{"arch": "convformer", "train_examples": 45211, "horizontal_flip": true, "norm": "layernorm", "inner_norm": false, "projector_hidden": 1024, "beta1": 0.9, "shampoo_beta": 0.99, "one_sided": true, "max_steps": 7700, "lr_schedule": "wsd_sqrt", "weight_decay": 0.1}
Rows from block 7, named by matrix and row number. Each number is 200 + 40 x the weight over its row's rms, rounded and kept within 0 to 999. All counts start at 0. After the name is the row's rms in percent of the matrix's.
# f: token mixer depthwise 7x7 conv (model.blocks.7.mixer.f.weight, 512x1x7x7, trained with AdamW), a 7x7 kernel
f.78,085,238,176,226,239,209,178,186,203,233,145,180,177,242,175,188,251,191,80,188,231,248,260,238,282,195,288,267,251,185,231,166,154,161,237,231,235,186,195,193,203,159,233,243,192,230,162,222,198,160
f.79,118,256,233,185,177,230,279,203,284,227,191,134,193,259,236,226,236,207,167,227,248,240,206,184,274,236,198,251,227,247,217,187,164,223,249,250,266,203,179,159,236,197,275,247,267,222,188,210,233,198
f.80,084,180,212,172,110,208,127,121,204,153,182,170,215,129,213,216,189,229,207,151,245,196,247,192,287,267,271,247,225,225,165,201,241,247,153,222,130,187,215,178,223,180,188,205,161,223,170,192,152,201
f.81,106,119,127,172,160,173,114,137,180,197,141,160,166,194,190,223,192,160,170,168,184,162,164,146,202,210,164,166,196,178,145,234,128,225,178,184,263,157,188,164,183,179,158,203,178,197,99,190,169,192
f.82,086,165,157,162,165,194,136,152,217,150,207,184,191,180,185,225,201,232,188,149,234,222,210,218,267,194,228,267,260,160,227,135,115,122,216,128,142,199,219,254,224,132,221,251,212,182,212,214,197,240
f.83,104,210,227,177,163,188,225,251,228,225,193,152,199,235,219,204,240,207,178,229,209,229,128,177,140,211,127,148,159,208,212,185,261,211,198,206,242,243,246,220,221,249,236,296,269,251,254,252,246,271
f.84,097,262,208,203,244,181,257,261,236,214,240,265,226,247,218,215,240,180,262,168,204,239,200,95,156,201,152,142,146,166,175,166,144,175,173,211,219,201,176,269,186,211,214,292,225,195,206,229,206,224
f.85,089,167,129,148,191,151,229,146,187,171,209,174,189,205,194,180,208,177,221,207,168,169,172,182,189,241,166,164,167,114,165,161,144,121,214,102,110,209,145,166,152,181,186,178,191,183,157,192,165,150
f.86,105,229,192,178,164,175,163,184,189,155,193,161,147,151,237,156,192,142,201,165,158,172,144,126,220,266,215,170,131,184,164,165,186,175,157,156,152,152,173,154,148,173,137,143,196,135,211,166,143,181
f.87,115,184,193,199,168,224,157,210,231,196,176,221,209,202,215,197,211,198,225,175,197,208,89,113,169,300,213,117,57,156,171,192,185,167,182,220,184,160,208,195,184,174,182,188,227,180,203,249,178,183
f.88,108,223,233,191,198,195,271,283,168,228,226,233,219,205,232,200,222,218,248,148,202,215,224,253,174,175,146,173,255,264,184,203,228,141,205,260,246,199,179,141,201,179,265,176,208,171,240,214,230,323
f.89,092,199,200,217,204,170,144,118,245,190,195,239,153,229,178,177,266,156,153,146,223,215,191,200,180,205,160,233,194,166,220,156,164,171,198,109,218,198,161,157,137,213,267,277,170,275,183,247,186,252
f.90,104,215,207,211,314,201,213,286,238,225,231,276,220,248,238,219,205,145,258,220,211,222,219,198,127,192,251,254,204,198,222,210,217,233,199,222,171,219,226,178,272,269,197,221,195,199,207,174,291,236
f.91,115,264,246,162,191,240,232,204,226,182,195,199,159,227,215,119,200,162,204,181,154,162,173,127,154,227,146,130,123,211,198,240,243,196,210,217,244,211,179,240,194,176,241,243,229,258,290,264,206,232
f.92,098,140,190,202,230,179,165,169,194,185,152,242,186,153,161,202,195,152,121,185,189,220,200,152,277,290,209,195,210,255,195,283,320,270,169,195,210,199,175,197,237,155,198,197,207,228,215,203,171,231
f.93,083,167,179,248,192,192,171,147,156,231,211,213,181,186,181,147,179,229,235,223,183,149,146,168,243,247,144,139,125,193,195,171,140,154,190,177,127,146,217,272,196,135,224,174,210,253,276,226,162,204
f.94,097,240,219,170,173,203,224,172,129,167,233,189,261,183,135,187,233,236,85,235,224,173,220,132,123,215,144,217,142,269,237,220,183,159,270,207,229,194,173,200,191,197,162,178,197,175,227,149,206,226
f.95,095,245,206,202,245,160,246,138,161,222,182,195,178,215,210,165,171,183,224,156,178,192,200,164,266,242,273,145,220,235,161,261,287,233,142,248,255,220,226,256,216,221,224,128,156,211,227,212,182,135
f.96,095,216,203,168,171,235,208,176,129,163,180,153,169,155,165,183,193,186,159,174,190,199,311,252,180,222,240,250,292,227,203,202,223,180,210,248,210,204,242,124,255,199,184,239,203,249,129,215,217,274
f.97,092,172,171,167,162,185,181,152,145,149,148,254,165,198,138,183,169,216,214,221,218,156,120,231,239,228,205,120,165,143,172,182,272,177,184,167,159,153,198,161,145,180,204,140,146,143,156,165,216,201
f.98,095,197,187,223,228,237,224,196,200,240,174,157,191,224,191,286,185,185,272,158,220,211,244,234,197,171,199,244,293,209,208,166,97,141,187,260,302,216,170,133,186,202,220,253,193,211,174,195,194,226
f.99,102,178,143,138,194,164,219,250,245,228,270,213,201,252,264,251,225,242,150,239,237,290,258,256,248,157,229,260,266,231,192,248,197,226,234,239,162,198,231,179,197,214,179,209,199,219,239,217,223,165
f.100,084,207,206,252,198,200,214,175,183,149,246,236,238,196,180,200,231,217,137,202,162,169,216,240,259,232,264,259,238,268,253,252,230,228,233,242,287,183,249,165,287,199,243,267,216,202,220,164,206,240
f.101,121,88,111,139,148,193,184,160,98,228,174,165,219,213,221,138,188,208,184,130,195,208,166,258,208,165,94,209,214,216,214,212,203,236,218,194,165,199,210,192,208,185,207,189,232,166,245,198,191,181
f.102,107,211,173,183,187,244,232,191,119,167,210,161,203,175,146,163,205,238,140,103,184,226,164,164,234,149,98,168,232,169,188,232,203,194,171,225,86,194,203,154,166,192,177,177,147,170,184,197,207,228
f.103,101,205,203,139,201,220,153,176,186,184,215,224,233,180,192,103,174,193,237,185,167,176,160,114,204,272,179,100,116,137,154,169,253,174,186,143,170,218,221,183,183,199,182,238,188,226,246,206,238,166
f.104,090,237,212,221,198,209,209,195,234,171,208,244,230,211,133,221,162,216,219,198,263,188,275,150,243,197,221,282,149,235,200,279,122,191,199,200,216,254,188,166,223,266,147,189,272,232,217,264,246,240
f.105,087,202,170,215,257,153,193,250,204,215,205,266,185,175,264,128,173,296,201,189,188,173,154,176,127,185,198,216,193,213,153,244,250,163,203,179,190,197,203,191,162,238,207,175,215,183,179,142,227,333
f.106,113,190,145,190,167,185,212,155,155,203,212,220,173,194,179,148,160,198,242,177,162,141,153,180,173,221,192,159,162,133,153,193,184,158,184,172,127,187,167,168,180,191,130,162,106,135,140,166,158,124